Weights of a small contrastive image-text model.
Model: 2.71M parameters, encoder arch mobilenet_v2, encoder norm batchnorm, encoder depths [3, 3, 3, 3], encoder widths [16, 32, 64, 128], text encoder width 128, text encoder layers 10, text encoder norm layernorm_no_bias, text encoder activation gelu.
Training: muon at rate 0.028, 4700 steps, batches of 128.
Rows from block 5 of the text encoder of a small contrastive image-text model, named by matrix and row number. Rows with one number belong to one neuron. Each number is 500 + 50 x the weight over its row's rms, rounded and kept within 0 to 999. All counts start at 0. Numbers have three digits each. After the name is the row's rms in percent of the matrix's.
After each neuron's rows are labels from the 100 texts, of 14976, where the neuron reaches its highest value: "tokens" is the input token at the peak. Only what is clearly more common there than usual is listed. The data: rendered solids tumbling over patterned floors.
# fc1: MLP up (text_encoder.blocks.5.mlp.fc1.weight, 512x128), inputs 0-127
# fc2: MLP down (text_encoder.blocks.5.mlp.fc2.weight, 128x512, transposed), outputs 0-127

fc1.341 072:492542540451440486516509479417477520459488504498410479433522540498517502534463522449441512503631496540610465578452464560465477423583505493529516480487443551577525586458510507521526445540455472450591502438437482524470420479484522510449497577517467526414493502567529461518456584409481502527483539573511600547516565558491509433593552442544431522443415454557596545551528483371437461560468
fc2.341 069:506457557384560521449526523512472518579605538565562473471537550498518426412551491464602530448589449499508508408547502477453521548585570484471444606491440493465504470513557534546515543574522466594497443452511490463591543441425477593434464574524501505527472507503437476485509487484505566522445516514520525500480470476334470528539464515456492460577416504474497484540523437537614456476429
tokens: "green"

fc1.413 090:472533467476552527530502578513424537503572448477485512534400608445540529502523432470586463485451543452397550470538494488533514390487418539503508576445519449513469525555470493564516517452525470567511496479362459489546542573503489451525565447444451542536545428536488481485523536558441472531438415465487457574547473574516429461591509477537484510385513567602573571501410490447444569484514
fc2.413 081:480469487429528474448334476583459555437481466487512510536553478423497558560466522462541506430542498501543511539450596589457529481505542458485552382533588533535549434458500502444544500525489454534436466419496518526485477498500460497465595516476484529529550516490488514530495551382465645470610553600527483474486489480561475458445566472453440567557512450546487415572550486461523456443572
tokens: "teal"; "<end>"

fc1.95 127:505453489467520480562463537481503564449508476511478510539526518519547545461503423500557524453510408553429466519461504522515586570533429479444454622515517452453512386544537511597570472392543456532487485572502481455516517396442617408435546495457499518468561446554483543421480542502445563414481531537406475484481481544541435486505518449493552465505479439547654492427466459532499495608510
fc2.95 113:443495508451515524489488515591432484481539550459511620463473508531435500567493500448529555532458433487549464570514531488478514502488419409616452557524512535416465584494495460461408398466428452486501363546500564484474484562503535561593480472519436492480504529543495532478622493543453465492424402486557413490508471579470497519474544463517580544551442571543490507464599447446521460505584
tokens: "a"; "pink"

fc1.158 107:532566557564540499529440547497488600540499644452432529545532404576463469422544451463516503530469434417447476478466564517523469570578541495539585520556561532485538477559538425474480512441536566485430577622420492479492431515515471580460431520527497463423554476555537589485504518498490538506467402453487429568487514482433459536465452434501471478403544520472525531463516452548502501489396
fc2.158 095:507537386440547432543468493469496438543579466491545516468458550437524416508498518521565544443587459462586436538495401538452586538475564433469445467483560415480531504446530493479506458469492488531553422485477515489581489513480491474528564543498483562590464565384501577605566583485473554476497490535493508510554512519465448461455544578554472525385454584558550414570533458453491472532413
tokens: "green"

fc1.174 066:525579537506499410428453568468465400544516572502564568474459447458474500473610553533459528446431547510575520457451482530555486515464440514485464482488513553502389465467493437533561476510468519441434513521439572521573453456520585501598608511597493496484490494467518556534599414447493450604536414482484507529501531449456496469406411413619505541457521552509497515524445480527458506475539
fc2.174 067:475418535519488440530562471452594509482546461529537439477491534606478491522467447438462580499582490556495556504587586486454411495472567466524582589551470427483508464490459554428507578510464465553480488550466584563527453458465513392453485626528558475550496503449449436577403585479507627494427522503557494466483481459430446558505541440431491480463546478532506472559486554487474535447517
tokens: "a"; "white"

fc1.389 129:421487506505493499538449438443452632535480469537477553499376555498573498537445479512504469517506457515505564511517475480504512495439599569493484544512471442469466585424568481555531430472410480475436515509438484548464482617475443502531570467496471530509489497601493500449432564550586526548464506497515557428463379516391602465559528527592542494479497569437513566380467550483495533489452
fc2.389 142:501456504531498581494483520522494501498449426508534514491520582541424509459482527473393557495460548416500500457375485449503478514490492455538568538534500494587543455475497430456528530579576471455560534460534487447537566470482482508513548590515397392524547454603478487521415465460428420521611573390537488497599546440503428492590499487568420439499536525607503502480531521534563459526464
tokens: "a"

fc1.311 042:487583536458398506475549448482513495573385533471496439478502484474485542541566419529555485462548482526523459511489548524447480446489488412430476538519613465580449531470573489461522534549419519504452511454408428458503515376626503466477467442503506506489502459566530581478479555501565501466431528479462528520528566548544475577597532546472478448568502644480579548458551573420490505547511
fc2.311 043:512486500531582474537550425578508618631583486576473571582479505469480533413479482458562466538380499506416460456514445420556513436371477587467511582458489437452558506481478566509451489479541447395510537495463475490573469555475587466554447532513460521466495494560469457456473469442468564525490566449504508441445535545477572465510568553487526567503431450575493467459547469541524495503516
tokens: "teal"

fc1.168 115:557532541584515568529491569470500513496530498485466487494523406552457436539503439445496455574532468462395478523492499433445471584595548585521497471484451543445551491504520452508561447573468561473431583573516520449527486449567510520453501556522492451428556497559502564419576506519512470587477338493560405584436599545467403530434472511502517504455505428490521518469519484579497464450431
fc2.168 087:497540454442455521478445477443509489487502509490459536518517530478444503514465548528595453488464456515503530396433505554544528571490516398475564577490583453596496442437554573546453508526454495396476499418547532588494567441549528483541476528483535533444623455516460532597481506480546503610478541479395565549574459471389507375468508516480487493498450563579505444525587502443490538567497
tokens: "teal"; "green"

fc1.235 101:414521586450486448466493451590582487518469510500558468508462574531476615447536568517479478527500493576535539511540446555490521376530501531518506450485570487528416456498519517532433525513521489529504477563410515581482544414508558524470598465493554487600498485499463456547507476451424386516468578449532498401517524522475449520512526455527393538530604499521484517484367457535597503468602
fc2.235 098:492515490502523426462533623475499497495485503587487535476485463486494504622500562528425497426493577430536572533449507605567520490428498587451478593467496528565473569514463470458531558503521450338446495433501565437451559450519417521501495513487532486463520449558581577402453518505502489403487573527553493462539414488551474493483473426497465557490457539558444548590461473522450485560566
tokens: "<end>"; "green"; "torus"

fc1.428 077:474395491495501521511527402440575503520477447474544541539417489607452467420516555532456504515452460470459552477476449536446449594570570569637441478491464462529435504429493537461626433477459498463495519533415444538465507475442437447489510478483486521574491616483525585528502460521469438468497479518558374512497567498564490491539590524641520468482463522557577478511492465480516523510508
fc2.428 073:459525551496578459508467500461421528473494566484445461564513410534548568469461384489484568517549505479400518613545495462546529604463432386498525488510491475512492472541521550664512568437571498490454444526472486463530449513501516555445498597460450493516523439524509566486512454543530455473474477508512585494494445524467394558550590565469499615471537443489444452504476538407510473545429
tokens: "brown"; "ball"

fc1.390 127:480540587465470524456551446511523530499500584573484475465484524437413528512488526453539493434514568488495532401465485467476470495502457477544527492486511491424500557548648456435460529447489471437466559602516484510439544454531531542475520557524563448542485460549520537477451531427573398512507518498530575514536478535410433466548467500497463380492602580477350574584493496543460606457440
fc2.390 107:485512533467474536545544487575491532461575499433467399530459512557397386574441466470505541409495383477514482549509432496496471492541639509478504382533437436502490478471552552496518478462499592558487533556589569573514551515575560441535555453514536530453511531425475488525547472452411587499494484581491436482405492544544559489570545524491443490517531474493538469503489506510541515525364
tokens: "a"; "red"; "pink"

fc1.62 130:505506539443510505434475489532495558399483568556555533555457551420571461482494516505473470476477560558487536492639453487476514563546468528497564428406454404578476545404520585483483516549542478468509501534487560527427497436472493494569441462468520481448559409522526518497421458608485561559488505441563437481424622534554455456507478477478436557516566388435503503548538540576462521509437
fc2.62 135:547460539524450541598460530491573598554502474568558527432489511485508413551569519508436407551463514448434491436473474441507516409471501538599633491441600441520451626451547476492536425469534438454478482505518474506463549513514532479495440435524470511493460564485480539458435494493512524447496533463540463479578592452509517494552539516375430449452512500405503609479529490553459519545423
tokens: "brown"; "chain"

fc1.371 093:489601475487490549466571530514469470470484553554453587554574541556460502428491490428516552419554391499547431483430517468494481513597522477537469538496604449456428531499527447523629379486599515464458442484584514414587505536541521487547569577546414491458434458515487454485492484453520558516550470466516477382496446521469528573473509516452496446433478481587546498544542531534504569542494
fc2.371 107:426476465490550565456483528501545576417546445445518489489519527408574546467458540453537463548516519466448438587473482526520557468430402520485464426484441520516481493497443585497454575458532511477548534399487610588457603539480517577514433477379485422529494496565533614411531583478577477476513476534463541543505507479549466431492507537464467510418530479474437479519461528447552597567545
tokens: "a"

fc1.38 049:484440544522481510530501458444454532406430504412450635495460515532494553463518481534456581492518447612570478510638581503466397516538509544465413503566505605562502566477495525575568504506534552555466476536522525510411434515464525514466514492459502407556451428428494555554494538410481531539443446487460513427563468534528541499401551560462523492463545550537478560550460442477543545546471
fc2.38 047:400487594531477483497513523512512557517560471581576547545519528569483467547506566430498554512413520494434460484558531562560603482452497460621473491484545476508527402448447481504404525498389442445423541534514572540524498454469514452492582502507439537463549483505502530463520444480616465461492583441396393538436472522474400537557483369487542493510502432487496505546523526484469529462458
tokens: "a"

fc1.236 086:504485615473439490471521430481493469415502492457497451568396472523465565518486452483479427556478458481553580521443460464512580485508480496603487477523598489560520496421536546434518561571484487445564518528459469563508602412551490458446572466483447572488567427488495462457530559541481451548503466576551379549492597541520471411538475504507451473444431575581489546517497471480429504571411
fc2.236 095:468516445488479395450553394470400467572552422485545528567541538420473582451498553545535502428416518399448450556538502559508522507505535454486486542482554489443526566527534524450531433494445451433525451535567438542495545531619392498521562567444486553545561473483514477430460455480482492436578446485471482567585443511536430465469570564558478519491548548500551441524564538559431481450503
tokens: "teal"; "and"

fc1.123 132:484471562583421493426543472481487461474486498461595462517438534508458475461453503587485418532396471480542473510496447502566491514457498513505439500482566575400493503427558542442535462522517444462470534424477594535488437419498591521524469452560478560495550516549534519475563489528456493595482491518532457537478567582404430527463565535443412463504535492584427524446497598587440577459387
fc2.123 161:460395422443577465483505461447416495522436501485552533611490521457401552452502544608506560531459512464563437514429498463513437433435469526467461544499514443497532438558453641498515462509521605507522494520531481466550509549563505558559556574398633522570567505376441486476504522498518506440555474480482591529567527494500449563524430493484471476479468546536519442513444482554497508494471
tokens: "<end>"; "teal"

fc1.352 066:606580472511533414528492575449530526449548525545537506502453514464443490466393401445527599526514463575472492467477413503464492496566451534391516541447520514487492484453593453486457501495439481474516550499497421499469493425463449532543438461603478557515523423634463448503439516518530453517539616446468483535495475522594555537553588493565549396510465562433483545501547578472519471516531
fc2.352 072:557533488523580462550535437550474445492458637310457510536464479447517521507436455459524463473469498411517477478545440510460485592557562573469548477481501488573588461611490524525612569546548419523532571511587495505508488527467486492461432483442553456481484529438557614472499543487484535447476590454503454492518468492509435440552466466508494473451474551540528427447557485448575542510507
tokens: ","; "cube"

fc1.418 108:544485526477473509456576478373468478528457494421420523539560464489463575484555507492516521436507484586479536599546485502455449445523527498435472477546511477532462521459452504585478446512539561489540431538486512568422496482565435497445465450524490577508484443433625579426453556534489512569473473641543496497447459496525468468454540420602549556487609527396521509432449455554501502433572
fc2.418 115:501499451439433492468585437530476465476506545547418422510432500526546415560548385576445454509537451420514590443509564428506518625490521510560442456531456559490552566548510462535498545450444504534536443407553550467370532493547456477465478450465468541568576569495489527512582516499566483564511579512470513533500546478454560519573462554485421449585474463468508504421429458536482445540499
tokens: ","

fc1.424 109:397444595511461437519602427494475478451448487496498540546369508482511501528437573540539414556497488504583452536475519476482520505491513530520473471478545512619461520457552568375613487467511515479536520504393603515484566476520464482417538487452483510535517515383512460445514485512572554459497485597488422524574520481437504501484556481447461401437502563596543550439504503563463501525490
fc2.424 137:430517497407525505492481389436380503485415538450565511583472499491480535502465494592522520475418555423491413536472499487539509492452486493486513489444476563449590580507509481453467450615432503488503566401528390536582490521650522537580585537424519462525520477398408530539497486526529499512540458485501549536544404528554431526482493509499559503487539546526541473464500535481480464562565
tokens: "teal"

fc1.431 072:451454567502522413553540390429497597555542551543517479416556561474606541514547535578478385407477464556515513451427481357478491483542567464526426494463525474424448428609596497430578434498512558502440410493496544415476445513476503533472478402566512508554502496510489499468513501440479545498485510496476479533471517536436546528452479488489528502524480517533525578550511536497591468453431
fc2.431 059:504429488494470565435471511390522571415543537482533580492529487600464490517506488498557444451452491502553493439552450422560551607475534564503513492544523462430513546490527526496473445524484443518463472446458422532367512531483449543537585452550452512490543608525525491550582468564424524530529417531518630434389538446554462518557569450503560544488513469475523482520383504533428495518464
tokens: "brown"; "metallic"; "grey"

fc1.501 123:598540552493474535550550560494465519482472456485496436549431570442505495465592546507448410452539478483578520511563532493567426489491440505601542566473591524505565585444466549518446505498520476480452515615493542502438515516490567505546450464471500523481547445398419379491453541489522385589538533464516524465426564494449489516517552519504455520472534513457396570612434494419530504527443
fc2.501 117:534432503524391497410589462503527428514549516473517474415503465595497546514569510509513545471473587487479472469454491469467419541517560438537519507550500487461374423452570548425572529514557648494427518539479446515501469492512440470473418499524521562472496572575617517473527535497448532527447537501376571457497516502496484540503451495507504489511373415568456431476600492534498489519464
tokens: "<end>"; "jack"